Rows from block 3, named by matrix and row number. Rows with one number belong to one neuron. Each number is 128 + 32 x the weight over its row's rms, rounded and kept within 0 to 255. All counts start at 0. Numbers have three digits each. After the name is the row's rms in percent of the matrix's.
# fc1: MLP up (model.blocks.3.mlp.fc1.weight, 1152x384), inputs 0-95
# fc2: MLP down (model.blocks.3.mlp.fc2.weight, 384x1152, transposed), outputs 0-95
fc1.56 025:062181182146186135123173136061111123173148157045141179105161144146193127121086136123089097116179080094150159121099167139111122146131088189138142143142142119138160068128097128094141140127106098116109117195183158116118128135199087129118152124112180125153182157124123098164103066148128151112
fc1.57 081:100141155099169137132069178110141115137146122096104054121185102134132092114211083122133123121249133150118104129185152138121124170095094128140113151159116116112136117130070078100140127136118129139193082171130143111153124131128133164139152075142115124090057051147133115144067159140155202127
fc1.58 160:148123119082131132132122087085085146139083131148143165152147101109058194146174134145118116115141126081146052146182161093115117056189151076110148166140152137102151132154126139200122134125132115125108099135154069094124102090091118105117218103131138101176160195117098196163191108146119107088
fc1.59 141:145084131161130085112233088149088123118132149237126123144103157063128124102099160119110118178176111124161189153175142096135201111167122098092116146129109157116155108031081167129137064128111168171141179117118173130129154141110152122130137109091144096120099114180138145101144158142136094117
fc1.60 131:141112157107143160097117105159070126112174158138211157134099160078139110137180143102138111098074132071181156143086114117077149159116085124152102134072176076145126136164125145116133137041165136188128068084113127188167169138116116201125158120174144051074102078144130076113165133163116144116
fc1.61 105:125131147128092120108146105165126151159092166133126151109255081177117184159140153098145063172094130124105134113122065113144101146145114141130155121095173100143179118156071051097097103100070110081106109127128206111080122163163081216133172095128135191159098137127115140102150199154090153127
fc1.62 101:034155169144112114126161115125104149070115184120123168140147140081146157104182155178160117147165125137146137102142207123104144149151105123120081149088124095125181139086145079076129157130084083180113091121106112026142030148149130136122125155124132087091137103137150130114137082113126154150
fc1.63 096:147140091078133170100080118130099144121134161053081122143175136142120083091149116137140149060121139176169149083121076153105128138147143114130151226118161146130127181105120159157142136115143178162138093132125147124137139094131095128137132118059125091105113200082124153154158140114135098101
fc1.64 124:128145144141148121122117115134100119120060199160136129106163109139150139106163075118131099138136154100105156152141092149107150135121160115187186076089121167105132089107044122111159119128111086131136172149099131037119150104128183112111123148114125125175182192089137104095134169183100112133
fc1.65 109:077074173181102089159169103083183143082072200115139101152153064102091189078109160078072083146146138133142112115134136153119157174111095131148126128129110088138092141121133116122140102122110146142119107125142156100148128141111101117118112117135124107098154156105129140106104166158105149124
fc1.66 109:163094089122121109120124163119138130069087083090089144109073100173147129135085175137154116115053122169140195113090170139127152128150182104103190109082142085167145175098131186088128104184162166086081100166130091094134215087187093057084141141101119143121122139106140079153140092118158150083
fc1.67 108:184077084135108107097167165078058116143156101143079139124150161183064135127070123138096098119109179156148137157094133160152111150147102141111079116055084163118132152084177149136157151102175173150119177133078086100141118128133155176100097144150199125162129153175153072111176142193138128127
fc1.68 087:178125124096158084169127101082142162125151089094125159084141092121128086101096176124129091174206131154120115135133148147123121100144066119109113147135125178121065128135132150186136143161063141138160133169133101129090210127161128120087117177109109173130142098118102141122150141143154121143
fc1.69 107:148094117180126139175163111132155172147117121102090147103139137139162137164102116106096107169184165115125102184086137152082149100123126106178082106112132045173087180123132134137132075126147171133107168134164106092095107181095099045141128094164185148163148096089161040049128111121107091141
fc1.70 068:155123127124141080053131194189090105125139107148142097110143149077082124069154081114148086200131188123201145173104132106135171148108148117076057070109099139129132180129099178096092113139154071105125127130195133115162136201103153143181151117081135054090067134110128123113125066105147183135
fc1.71 107:140119111126114170088156159104096078142125090170182126129132131140162161087123178113144123134130087146142137133109130139125131129072136083129109159162159140061091137091078146072106159142135104154172138105132099134097134094110123132127135135084008135087207137080067158177166157179119133141
fc1.72 134:096111122150142130131172113066189049082080130135135097122190092154115165148140127054136084133153147178131100128109132122206165122126090120128158184084154085152127146106175101152182124166121142104123066081134132086102171117147074111121106081141114123068133162142134139079101139101094100066
fc1.73 082:144091156120160103133140116080120147128127144184105142142174150116119162137123113164141089080061095143127180147125087107082130103142142173132163122093139139103099165152141151190135120119080217097136135118118132157080131176166153204168201129110147106137158159160102076115109127160128110193
fc1.74 056:093160152217163052114097118096113161121128122170184129155135111146176143097086141123145128159160088137179107148175151117091145109121160136156111182142148145102152163109129120111182108107168133171158153116127111145132178158114087110114157106051108118177136167114121149152157088067136120106
fc1.75 146:122164128152172166124135173087138102101110107127093096131127170114147126146125156098162041134151185145162133193154076176133143104144118063159120136166078096095128177099146050129111108158160194125125124121158127177129122114124041088102123125196106100155153160145109150085105114108157171114
fc1.76 076:109141098155137112103120112101171066106106177161115209098132095111120142141087096150111115111103107157141103166133086132169162123168117098171129140146113128073117132138136128065091208054138133105085145090098151066122139170131120127161131148153121137139158130068134147122119210121142149115
fc1.77 114:098078117140152051196175189120136175149178152177131126135119127075108069128100102034136178098156161128162115130118065139138110127143153104064141116090101118116141113115160092095082105122166186173118107199152101078140125108092033116095126125121149145123180178133141133158187098115107105132
fc1.78 132:116121130146077133149136106143093116181112070176136140196144141135121173007176130106134137172159130089133200079112112093136114130145150122131106166167161138107155119117126082087107120125180104117121156140161078155168050146127141139092124150167126164175178146120086110122162107170127124161
fc1.79 097:094124165136125087153119121106119094141116162155153153139114105185100142120116171176133139182152150095144126102101149083150141175084098129129132127149074088133113136166097142122122136131059138129138148166130164139170103112140098174135092134162081172122167167146091086112148069142111112096
fc1.80 114:130025121111162122109139127092166096134134107161128103106159162090152070060054144091162145102124137145201134113124089073164165154102102092125119143107185141157121155092112172087126151128140088116184089133152138140178128153127173148109094158173120091108169106146109151164167127138191148041
fc1.81 126:098101153146127122165075131158094152158144101127183067140094088111110118166157168171089154145166115109187095131143154105123179056120139088108134130159116093090114136116131140143129086169136144122109132106132120181134115149094089141165133157142141110121092173122109137175120089106131072080
fc1.82 097:157106136127093114094118114125124102122156109096087128068114144140105150183131091121143164050100107136091099121141156124138180178081108140160094078189102143103084163123117104177115153165130069082123175127120172149123123135116162123150120099132074104138132146143082169133189169107125142169
fc1.83 109:113122115125098149158141074123071115180141136151127134111058187166101121125119166158155127124162119089126165104126182120136137069141147180075220110078119129113139098082135089101181120122175087137110113100104121148124108131162117145127148171117176118123149141127113135115156152110136107176
fc1.84 101:141130172068127158063156126090111119164159151127088084199159180115079106157167154120168105193153099145116195147129131089126081086121145112114168176123113148128103141110098101153222111156057209132074092182142110126156119165108072168127100161131135218142077101087097103102106148088149089095
fc1.85 075:096101135119131088139136128078076118124126128145160107196132134136071106166163145058170145103145070139110089148138148096115106132093154100105133107109078169154173069100153048081083134129148193190176126137085119091159150140119104200155166102164120080160136143154107115115119158154159120137
fc1.86 090:104164180108161115068202184083159109098140138155128120140083147129132212137165129117089133131129113180134123141107107121154029156092043052170183113124140149104127100136175195122092123091157092092128095162138130144108104090059154105149150140171131134096147164119089141089118104137137058123
fc1.87 133:169139137078170105165133098154137173149178133109101151128164124121166142089061140132163164136146147147156108127079128105120150097079152109114147148113079174120125132192212175149153035110110106093127163096114122104159091200123090174112145127049106086126129110090111172134118089112116107110
fc1.88 058:187121121164089172181139151152158154089146056163110141125167093132122081132072106096111103175100100147184138104079141122215108113132117189199087101161172191146169147123114137124130173116082148166131147087165154143080050124144102120078130112086114141131046135135086142069204188099100144132
fc1.89 127:123131125181149154154161106158129108117117145101170132108181145180116142190082121106124161166125107147164138146133117128123053097205140148110139130048157117139160129140154164091103122077135140174103157098105118140116146144107129104120140146148130072205139101118115126167129083172132161083
fc1.90 092:178100146115135130143131109119121147171141087125157193118127200128136153131062126180120160215115176178184181093092120109108129189146096105060150113167113099147140134102062135049103106066126124175149182091154091107118139082126124098151117133126084140164171137120090118131206105100144116099
fc1.91 131:155114142125122075129104112074103160125084122096079133115146146059111194097148179069135099132169146165106123149159135104167139147107129083120098111120142153120157112170180236135119077120134128115123083120132113136101149172091131093116151162189129130089135103122167179128065125083122137082
fc1.92 089:214121180102130086132173107138166115086192139128106097070097151113101100102124112133129083107096104115159122079122136116147135145162161108050084103076160131180169130135138173043146160122109128126102119104192194140162114130156141156120134129118115145136145174124133151109174150142128136122
fc1.93 113:143112137087085084097082120104149141166086153151202102145100133181156197145170166114059087095131104152126112100167177153150208114167092116092129156147105115110127181164146157107118171109136107152098134107094126125117139090066091128080141161130155058104133105150171125137152060126144166111
fc1.94 088:097172153114150133142184117108113153130160114170099103150086206122171146140178152144114096127091125199074143136125110121152139157082170133142130112199133153109100132120142160121165065105089128103123120078091130155168178173123091131128119075143154161129149089066147176157102174112141144107
fc1.95 131:125122151085128073098139099093135126123055156161073081095091190110117169193125176122140180105119175124171120140115157111113073121087164186094098204117121137095101113047149134117144114125058188109117152168126173035104168114123097099127075172186175187077101153095113091125064171085126103134
fc1.96 080:087196150139097102122098116175130029090119168133050123159108153126163164163077118054122148109133094177178131099102103147152127151148108155129148233148116139162122108108085092130106116108144148116081151155100149120141106121129113123105126118181125146100165092159132231145161145142147201110
fc1.97 038:095142146111115136127108137134168110167078110105159100128110096183121126078169155155134144110156123197134095169107111118036154128149136175150076139084150152132172157197109101117166138193181131139127114096144192080153127116097122156123112085089172115082124217128099126135093157142147158121
fc1.98 071:139093046119156162121111117161119163154103151145115160118139106118146108123103120071150127125135183156113141144116072158165123081157117134191140108131173162101129179112100185136071107112164116134189096101156200120120132167074097145122134119118145118113097119119148147130079150179172112135
fc1.99 101:098135150099187102134153088118156191090077102106167051109124103122095153101144113130121130094141137050156144105086133140169188161094212106101153195212066120148114095120126201165104125153118150149116004122124102156156120175139184113134070115094143086161129116116101151128166111085096122092
fc1.100 104:164151089171159118091118092176144136141142093138114117168037116141091106132118155140102112166185118155094084117121123069186089093129178108173134177185089105177116146148125121133129122148082094137146111149086099092141139159144073159165087139120117115204138105158126214103174199172166143144
fc1.101 125:173135161121119124140143141095151147158124126146074130104102139045172102134162086093171097169125064094109119107130072082164205129083126154169156154127110104148138090112121173087116117135112112123062121120153189108145121095169110075147173160153095156143192087129120135180136086121132075165
fc1.102 084:083099141148120096137200133123188139168124149107118089159148108121152166162193117101121125131134142106186116124138108178082141130093146133141098135120177150188104140141189096139150117153128090101119132079141112107137165103178185083086146188155098188210107083133156147137129174135144097108
fc1.103 104:129147154080163106058090161114158155124128083116166134097114142160179158162115071141136104057100108160106065137164090112081088106116200153145112119131118143143132169104086169139131130119111155086187130110071154103145161131129133141116125140146099105151125074123143116095112128126143105137
fc1.104 079:162186127161117156151174133166121158131125109163130097136102192085191098111166130179078128097167131084094131140120120119183106087101146087195156159100164138218070094126120180140139119149197121153112116137167181150081096090160089131121105049113031111189130131134176157155123093123145152119
fc1.105 117:163139165085101094147122137155138122097130113116139132148130134137113140164140081154149132157136116127119132169133101161142138186097037123066091164121088155202099099140139094145173115146170156120112111138100154096168094164189117108115066167118107126101129111154172140165095130095123149129
fc1.106 112:115094164120161084087103165132168105142135155090112125169135079183141168110197081111166096110082128148146093103157107102134152084153054127133104144136144142123181139092144158167146094138149190122153136084126136138142121181101105111196124142177064192072113163118094114114129115131163133130
fc1.107 096:095194130127150161150134061118111144125134144140171107167150173130136144162140063152090146100113096170174139016142091191116129120133137155130148081120125130121103178134165128146109170187171161156143117090109136123142051100117094085114148128101090121079154079129124124120158120160108126126
fc1.108 089:129129041129129169105118110140158113112139088134099136073120101129183095093165102132181144214125114153115123143078060113077152118125120098133115065112099140133067110105135144140175113104107134091095162085136160098097157138115111084145154086121102150148117162169101112098100186100125106144
fc1.109 067:133094145111117129147185147086128116100135135117121123103139116130139136150152149195149172107117147151144149140156088146136107151103155119064126105124176141174130111156113112153196133107105139100123171149138155090128165110101085066085110106175140092077179106074172089185114171159082124118
fc1.110 098:127147116086117056132191117080141099082143157133100112087114144092165142122175131105052134069103202094143068098088132098106132072107158086174209071060135144087115032130166102136112172163127156184143197133086128094105168178093146129156121118129226144120107124126112115118201126118176174158
fc1.111 098:152113188164134158091101116113149146154172102160162136120156163121191171130115123136211125109106147146093179150142141143104149118092098117132052137121120137103109107206110089119132063082106083159110103071070168138145163123100106108121172141097099166104167108113140077066134086152185149181
fc1.112 051:154120115131084081108124179166097090112150158123126163114161149168093117139130097119154142114098151142123130115115133099092129145132124088152113129123175119157149141129150125157118163108107065194151134138111168141134141155156163105114128087179042146119122111169130096171127112170126081109
fc1.113 092:112105137094120118107192127147130149099107137125133131186142142140111135144166077112149121160125130157205122103097073077135152110124143117107161121086172114135119159140138143188123088150102123123140158158127089124175109109150160133172147111175120095132157167098147162125100128094151112129
fc1.114 063:121140121150108141135091133096125170106088124111088078160147112160147066160077099082123197124173117107166079135073098143119150103127097075141171132085097106145109094179116086150145072181144138156146112131136172117126141185120134072108144173151087138175145130127161125084168143133166122099
fc1.115 116:151170104150080160150164201121168143162113137074158115124116158147130119121133139146093130123191138037148134118131133105138212148139111109153106114196113143065151090103136084114109117078112139109184169134135120092107157180137152166098179107118120156092126153133113136075127155122116112071
fc1.116 112:127127129164133130101162090134107162129146128140186075106139103111185143132060090160202148134137120123120136133116140193060153156133190146150180122137124147136129150155140112095187150136108169117060131132155104036113138150095210134192120134073183106085187107214153138151140169122105125176
fc1.117 107:075141177131057138168131102167139097138146157138173158115127143117100135093118182165102109088093115156183120158118167169115125083130088127096174158158146126102126129138121090109100117105186059130119139152094081133122110152171125061146116109125104115078153133136107136140150151120092195173
fc1.118 080:137119157159094103136113069092150195079161087155147098131087163159125111133153140188173177122049121124145123114135164108148148127151170123118193123201094125152143130093147121147157156150128150127137151130114137121186142158127141136170121079094054128092098100105150177112145179176127126138
fc1.119 112:118204125129114114166153147107137126107091143154127164099127160075134078095174148187154160106167099121128131162085116090149119127142121135127149136201177104116132108112144151108145128121160122146098145118124151125095103077112139130146093128163137022126074133153125221110136098138152112089
fc1.120 081:139089161069123199158165133126160159170090135118145169107079123114144146094146128124066131102150131099119120156163177146147101119124108101123122169109138100131091133104141168138141174113145130063118176117108192126102133132122140127089092188109137106131154108093132164227108218181143108112
fc1.121 097:132102127064118068166115090119135160147195099164109138105099158108145113140107101145133116144161114130145179120122179121120123100133164082172107182082163089201053178133119100126155130116108123163123082174129112137162143147166072135139151143086121109115141113123142133166173131142103116168
fc1.122 107:088108103129163098082095102097184103128114142101148140132047163123123149127153140061149105114105147168115139101110155133147145133170127114135151090141116191134190116127156159112160142109109123059102151159126165163153094120160116117154127107114092101110146094147097155092120173153122128115
fc1.123 122:090139140152231187137091157150108145084165139109163156141192118122131103081163091104135180155124154156117121105139115167137084154091165088115148085116172122107116119144188141162148125148120122179092128169189167138106108169168183149134113159172110057096184096082157142097224114149092102132
fc1.124 131:134170137147174129087140165130173144170225086165125100099150117142140121123145093131116187151107128127132105059115168159107090164119196183115164179133137060134117161074135114127160119085145076192137084134101153124069135092150106080112103102097178136174137159126064211109149133175176096122
fc2.56 026:139160144125131069157117149104209140167101100137090097135051132098129116125082160093168146122167156148098097125182092128119129147135142131129102136128175123143102176131093095163069160100145119111095121096120102129125101131102194157103135090120071154171150084103145163060116125180175093141
fc2.57 077:136173112183140165131198108228115106123095131165125205176122098104095146145077086126118084140121130124122162167119076074124147130178126104125137086172140117084089153156212156154142106144155061164161128121171110166173208106166153160127076135134132167056150156077090083138174110158119174168
fc2.58 166:133136125116046152114174166056129104090143089091104148144055129134138088112139153194097136095133101125117109118033087117133121166130137157107041102114165176100216120085100151112154151155128139099120117102125172172126103137142138116109163138047129175113089111179103101157150126110108148112
fc2.59 143:113180141169052146124107141108157057121147128133132142060070142167098118161151155157176150128093117071078087096080040155118149092127168151172176063089135083140126124074151145072128130166085137087143119174148153224125121137130134117141090134138142148148127117129109138202091118140110092159
fc2.60 137:101136061089138117114147133113140129091168221129119145092140094084153158105126101166080141119150181159085093162208195134158175122123118062166152105055047137137114139087125116159164117135142091057137124198105072049122103135179142111090105083107088083162116131131130163178098140129079107139
fc2.61 100:150147129153151146103079045175131103106129151127150124060124131151144112115143095120080134162106127126100121089190147147156149127124129095125144132121167119102134122118184124152119112113161157143101107127196110084107118113102141105198150175180051098134066181083169104146060086136159127180
fc2.62 104:159150104121128172141147043091153122145101184089166096138149112151146145177133080142124051130137174169141160154113113130137131133150130132119126096056091127184050087145095179133172065126170167130113123126127120171166111117123080102179149032161052141120209128126092193085109140125142154159
fc2.63 090:118125145124163130122182165134157103163140084192139158172039138066078168157120142123138133129112077077048128114170129112164124174148128165123122137130141106120151161125203147120043132115155094157067163220101144095139081119167154119143083177132168161150124131106123087140131156129119123120
fc2.64 135:141158068141057101165158053125126152155157125114114118091132121115112160069137127168099122098109117153171110171084130166128111096111099120058141130154202132137151078081115149104102150138139108100138137159139141164129127148123121172099042080122072080103143145095166167120112165131122117097
fc2.65 100:022101137088149171140097142128113108165158164196133148185144155075116097127204129100118110141087155160151141053165165191134125103091167123074206076126152142104196156134142124131103123187129108090126122154119117158136166151154096097151133137080204174128090071156137202165165159186114120123
fc2.66 095:120152133134144151166132115111185057175158162129134122130084117104136047120220154091088109114158133117053117105099153110120104139130082200088120107120135157093128118123151147190111169055127127144128084144073152142121054138094115103107134059103124131209089142110095188161156147137118091134
fc2.67 117:068146099170124221113106178107133132108131073085132191061128139159088106043114123107137068104095063133097198122090156141130142123165098160077149111152155115080173152116100107105186081134140107149056134126149179160165165135148126124144148157127135118107145094182151039171170143102153102106
fc2.68 096:131118118099108134115136117105164046127094108150163142149117158131099170171102101127121174109103121088158178135130138143153138142139142093134146146108135095094149199085142117159092177127163160155159118172159156104201093084149176163127102119109142130166075117131140141117079145118125086109
fc2.69 098:110082120112146132153079131141078123104147097102151098151099127137104162158189134151152157093162130137133146115150054089157132090147155135126133092146130151147113097117179145172088097106101098075150104118137140158114134126142192149152157138066177156074136158136160094210111107116154133156
fc2.70 065:113144111117054173113147133153133171131148149186103174100107110153146165152134176189076089117132045110108087112119151059141139143109090188130146112119081182110094145139083098113138103160131114158092099119088110188127150129117137132123096184073154088156195134136129127167130133107137113184
fc2.71 112:139107151084096074089112088143109108077109172094134075076203106088112081097108066143169122234093186130102125089129082131133085162097162158146110114137103150127139112135090152141159109106196152155147123107104076137143156148161174130158101178125113144083113078120128133114091112102123138103
fc2.72 130:114107147117138109154066130166105132141146139085111070139106075126095101095144103114108128134114147113123179199095082179157077134115215115104153143146148152122102089055072161099121090174132133114114132194140076184206135127099072113114098202111093160159137143222164139106121099096169130184
fc2.73 078:123112133069105095093092116152109037109111163116137132141084131120160097123139135167167131122153111100134134153086118101101201142097060164133174121106142087136124127102063144134132185150095123131109108175109095154124159077120146094011079174103208146080143127094120089138126141069169139083
fc2.74 055:097107135107156124183060116127137150152143070112084146085071120109102102082130171134084142158137152124146103103150138133118126200094139155088173119140150038155119154114092113116140180103089158145098148098167126133093113128138178142128065132079140172166169040107168145128106132148100120082
fc2.75 139:145125104127134098145169060141166135120124176060170128185164149068156106051135123160117080109134117121165126174096102113136045155158111140157107110094112106141092152152151195144110127122176147179122143149122164152117120147214178070154107133120128148120155079118145067138147117096114082081
fc2.76 074:150186145139135103125134113130152096142091152190117120186130151164165075098100165144094094164098131127148118155123168144166098078109175114113086125152182119085082105123132130126146144146156099155138100114100166122128154123106156189127124113136160041208147119119110081120128161142132179160
fc2.77 107:143113178091155167128061088128201097127110168153107132106137163124163170215103099165238113116148108152127177076167167115133153123146116153112076099149133123126115102152109117101127132096091132175143133030139077136127116123080131096130120146133127159110109117112143102098143121077115145057
fc2.78 147:166097186101115082148150143099109183184158201103116104093134137117124071161164114120121121094137133179158140117163111155145152158092102051126108141114163171098144141186168123073151154082187117131082127127155109067100188131144147155161066145115154170131134124058152149117182112079165142053
fc2.79 099:151097107078173156127123212070134126136113142137149180151144181173128085100171082194160136112101135060111107161176099189136130193176118091104160149105109151143124139108153097095144117151162118088141095169129166111120119109087130101134113192110110139132076177172104137164138136136144120172
fc2.80 113:181168184162168085120119095115077067090079195104126164141116096143110084147128050140105088127140121152085096127152146177114091141124153180131109154184103161118134067119161125140138136120138133150170130175165166167137077147135097040152116177100113145191095122081073159115148110087107120126
fc2.81 119:179070150128154106152119122147095151075083141087136145144139154094116118137113143052159156130104110187119134089142105142124093126087134178077103135147097113160091104139176111187141150113114134113153127153104161117129082104103129059132085109114146164159149144088126130138177119135130124172
fc2.82 088:106132137124136132139119141072076079082141136149135198141109073152143119109118150112148132149144070100161213162119091117110146154118144112154118185090132057186138122139129095152120126145120127117147134227120138142106137137171122143124146144102155070093112075136119109102060123150091071124
fc2.83 109:114133123100074150168107142149173115104116129188115130081138153158120143139165091117166151180081201105141182131211109107107102130109153121188091076151185137170172167131060109145151115180093147159118127164091185165139135142140169170083107147118105196138099171177088139145101099123156143139
fc2.84 094:140112133145092102111132090125112068125083074090185107108135130184193154032115174148105125125166139142177161142120144105136240176131111081103121112102122133129102125114154099142117103152079128108169125137120177106138105121120073079100093078124088058104114104117158071154117108121066108149
fc2.85 071:139130130121143124156102105117127155183140155165095105117155121151142147161102086147119157103165175166185116023137155205135148156162089127091139130136163177112118090147147160152129128143125081075120115115136125138094111139123121052096161105091129127171103094127087154133100132177101135100
fc2.86 081:121132148097120113181181037184112191159076123121087149131105138135129046149146118131135109118133126093095131168130121097127110073156164119110103045153117086145124101180127176096160128141117162107112153104155132121172101118156113122119091194086152107101000066142127072172166107156120111126
fc2.87 131:148116123139100114083154113121087097087078161089132142129153082051099140184144119073054058115132145156063134123082120183102135175155125106108136223191121126086148126100097129164103138101137151164206177104069106149186201110129139064121128097175146098173126084164148096142099119148128159152
fc2.88 060:087206152090107064105127098142114047140149156088108087127114167069151187148125148100123114063182127094129148088122104151109123159129136119175174079105114026106138092067136186130119086122180106127104103111077091118181128187191138121120093131140177105104153054160113141194064077136140102183
fc2.89 128:134111173088110088055140166130188085106167068061131139196126191150209112143153177120145154151121133188116141115138152125139140148158174107096160093134150072091182113123167116097189136094156147197101140110189107109158132135172154158181171112088145121128105130115127107118056158125135158141
fc2.90 097:064076124146143141126138117106129095127061218115139036115085114178114141135113157127132181114151126129104183103174184135103111123155121115193140149136173117161144161140085131180183143087091109112151161102091177129105114129129157126170172107100129163072110157137109180061040157090107120144
fc2.91 131:099132175122133108125117103132130135096137166108139117166105141155113110129174149116125143062120143146082032102133112117125158089099196167115211179165150173117073122117116152061119146167118105112046104134145120154141241127147117100144122191118115150083124148127176066148153105049119054084
fc2.92 087:157092087091150202125100172106126173150158142172095203149109122198170075131127091112147137127134146102057128142118124182150175119095090158163137142125065113124150095062118172134153101175160139164155134116110129110170085160170151075075107181117152148119160114191145103134102164126128179123
fc2.93 108:100126092177154184198124142125111133146166145126130183149129140107137109141135137223137167067165155148160082196106034142126116123138127173207066154098185171075111151170143159194081087125158106138151119155146108087119159108088144090133132143147127149111157132082117125120107204078138119109
fc2.94 082:130123120103108149136185103090089098043072200150171176073176161061107129107115101111132093107143117108163121107134179088122173141130151123113124101148120187080149161173149129102116150150124120120073145090109128127103074143153117154191152147131081094105150145150132135146076104198094143109
fc2.95 124:126110109160182100172164117119107111124109131196107109154139093141101135078151106113074163119143141134133124188112132146141171157085157135082091214098130121148122122085120125103183141134148116195103131172179091152162080138121162145126131145181136189135157144125106125153150166094123107149
fc2.96 075:141106139130114114095087096102123080120158071137136141074177127132064143171148156124160097102102085087128110093131153121121099115074153159117047066189128129108145125152146134162161129165115058129132105168136069076161153087109110165101102167099127047149117130114107080106110163128123101128
fc2.97 038:127121141174137139153108095123157120092187108240107184120126216094100104108101113118101148122194114157145217181175074126145160147127139108164107158139155157149092113116118105117076152135094052110164164184086108150094097121108197133058124134092118132143127103085132153087087080113114167126
fc2.98 068:147151172118141090134188141087156102134135139144124101143049161104083132165165087164082177112109079114139127172200119096097089173162116134203148129068099158165095146174041121070064125152133147116061161120116081131144124109181180138150164193128112147116112192109148189098125086158120116126
fc2.99 097:145100129116126147173106148175126068166175137161047170186174127031119113097118135140135148126125178130044089144110157129130111128111092147154130112063119100185051131115109087145135114126124125194064160091108176135090090151164150123180116166124142125155121130125079112094112176111137096120
fc2.100 107:107150100054149083108156117123131148128110099110129101187131102107144122149174186143094104092122090130101196145093203178140206149163119109109161097145077114113065166126131082135142154149119120144100113143116120121128095130128097175113075086078084169097161081117133115115081132158115127111
fc2.101 128:076128106141115165165142154141148075132116188172113117148135171160046120136119173092139092081159140074088110085153107115147092116063152123090160102162145117174175140115057178074108135158112160068097142118164141143179177103146156120124149161142158110144081131189157104149144130169079169141
fc2.102 087:167137142083096140126139130132063084107178089079136121120100168148147124124122106112171121157136156215068156144122099142152130143135193124128101086111091179134139134107112222134135131138133158133109099159087119099091111113101121156145099151130163106087115132119140126114127124130120118107
fc2.103 105:142146137172115134125227141106074115162104213153118109180123107120122145176128184063117158097140097154151154138118146160082135128130095099194138131165142117092136105140080102076104148056161068116140107169162096108153145113131163111100120074118197090136168099094118134161141162100129074116
fc2.104 074:094088100147112154097137200179162157190115124129110201153093113112143075129130162077085151102101113116129131229159092112120121086091111186128121093078066025079071146098104108138135089089078140151134164141145058057145088154170118103111090123153110093140108133119153171148171113131093131129
fc2.105 112:126076125128106112106124110169146222125097123128135127105112115131129123125183124105120146170115104116161104096139192134115146106133134071119164181153099119108063133099122095112083181096102141154224134101173086131097174113081112059188090141181127118090120113187132072063180140149068188124
fc2.106 108:169064083145127133142114112100079137104130114102114104084118127140103133176131111139105163173152099135086130149096081147153128129116140128130150126089108134177103132099089113099133143152137108125138124147145148153113083150158129138141059128107115155098084103182183173091183138117128118144
fc2.107 099:110087084142083151167165098094173101148121136073111128119141153146121082148088160076093115109113162208102082107138127131135178107139155093106141121136156183087133100166177139135107126153152114136147137156110106104125144144126127126119145179155113126162148175162206130176202135073145148084
fc2.108 086:139134213144164123144065156165106086140108161114158142157085160111128197075176163170084125156061123078119144135128151117110104128143172102098125119124206109128108114124137132164169163130103099153119091124066115148126095165161108117155116138161089116122133053118142133156145122156135105204
fc2.109 069:134094098122081106096070188068132078089123221096108172076127103118115087104112123055098122160103133176114145133127126126135122166073090131149166148137110178095134129101117179164141126150137050146127110120199090193152134129164176191160172113158117122163119129179108209118118147101031205203
fc2.110 100:093178117205142131082071126126087159132142088131111126187174142108108091119110111124124148130145121139105130153167133089112118155111127197121126131105130107124102178145158209158139145154119182104135140093140072112098140117104113097156168190116102104132165149047163135127168076122184102109
fc2.111 091:130072068074152111135063103155109110130124159169145148155093152142067096070169076115115161051105119115136104084149123072100105152095125169139180166198058152094145134089142126085165114147107110166166167189104161149142096166117141104141135147161099093134072122142112131196082148112197139120
fc2.112 054:174127150075115150143113177116082146116096004154117093106172112117132106154201146147143141098116050144187090172187107118116143148084105100111140181125129130131085149139148113144144146082171076066108154139100189077089109093098061109104082111085163149128099153123102076053126105128134152116
fc2.113 094:138088128144085163096070146195152100127071121112090113095063101156243144158170130134117114128172143139152176138136151169121146124166159088150144104103146131159171094107153120106146151116103146175153125143150090128100144145050159130136148120063111133104107136167138148137139154130148105101
fc2.114 063:142089155096046089150110118094120206087200137098126209136091089141097136148100122117142176143152165160129095083205157131107090180123142132109150082179113159071139131224141130119154135131174182129151136180186139165139103130118132124208093077120092124082059114200107094135088128166097142114
fc2.115 113:137150065121162157148126088126151133156111167134148137090160135075148111183177061094154134087163110164173120162109182165122081131161189134153124111130171144172120123111085046119108128127138115110193111096090137130134113130151123166135122109093101090143064150121185090112227121094179154136
fc2.116 124:144129130148148089074147199100130086163160146185102133129118117107139135129081085142050098134128106121150098153145102073127104142143097009140167118160128146074117171187099159155149189121157124164167165140129086183162126124113102088143081107224079151129126127098070181113116119191135066134
fc2.117 111:106095162122051145163133119132081131141148112154133103158068074165145116126165094162152154127125067084127124123135117137151173076083138168155086181180163121062152166085059139171112146130089141135127131082175196103126129124126174193168142209096201137118047132117117143156049150128146209105
fc2.118 075:127114156102119121190204136124126081086135092184120052105162079142118129081069129118110123064124063095161148117130112050123167127113127116173111051071138132158119125147107090090170061103163163123094116193115132128149102139095095188083129132091131094133142144185097067081185132081140106139
fc2.119 119:161129186078052162120123160162200179165131104079118125146155196121152188125140140152069119141112142108135109084080109144135160154150142143154128094143185137149158132175107117151106085092146090142066127118132107108109087135164165107130170174076123138168146105142156104085022099162178108201
fc2.120 080:151155140184064104142123155103119117062155125144118147122138179160102104087091175162064113148113130156138060121074103139134124125147117136133136107160164119116151076126157196066169145142119098089228212132169111077138141111053093095133132130052120170084108171102182171111194128127126118109
fc2.121 105:149125123148072151124086165091056095047156059085133138095172114125067075149142192099140156125142116130032109164102133121107154140075100139073149123148123136101130146170123155128138104199131126105125155157139114073122114080090093124107117116109158147093095137149123203112125051125071158144
fc2.122 111:193161157113088203134112163114154104126129099140160137128149166186178077202126121100125142099155148146167075186077203112138166156105195131106150064163079105163149179100089152161202137112000108153097126166137137153135118133103132072113078089113122145158173118115129078088120114140184083182
fc2.123 143:116195110080068139143122064131095078105121131125144129102139112082104152151140186050071131125155108164100149169098143190128089154180143135125102162153109157157129147065053102122161165065135130127119097105120081084156197101144136100131112142125130085100062090108118099206113116113195130194
fc2.124 116:142111086120133148171130110216151134103121150093154171150093120109158088129079169102148081114122182172085173153138160098132100158156123119152077066130106186071067197141130146148146134083118184139118138209124187162097155114139124131193061134091032127155058172129177087078102125152141153085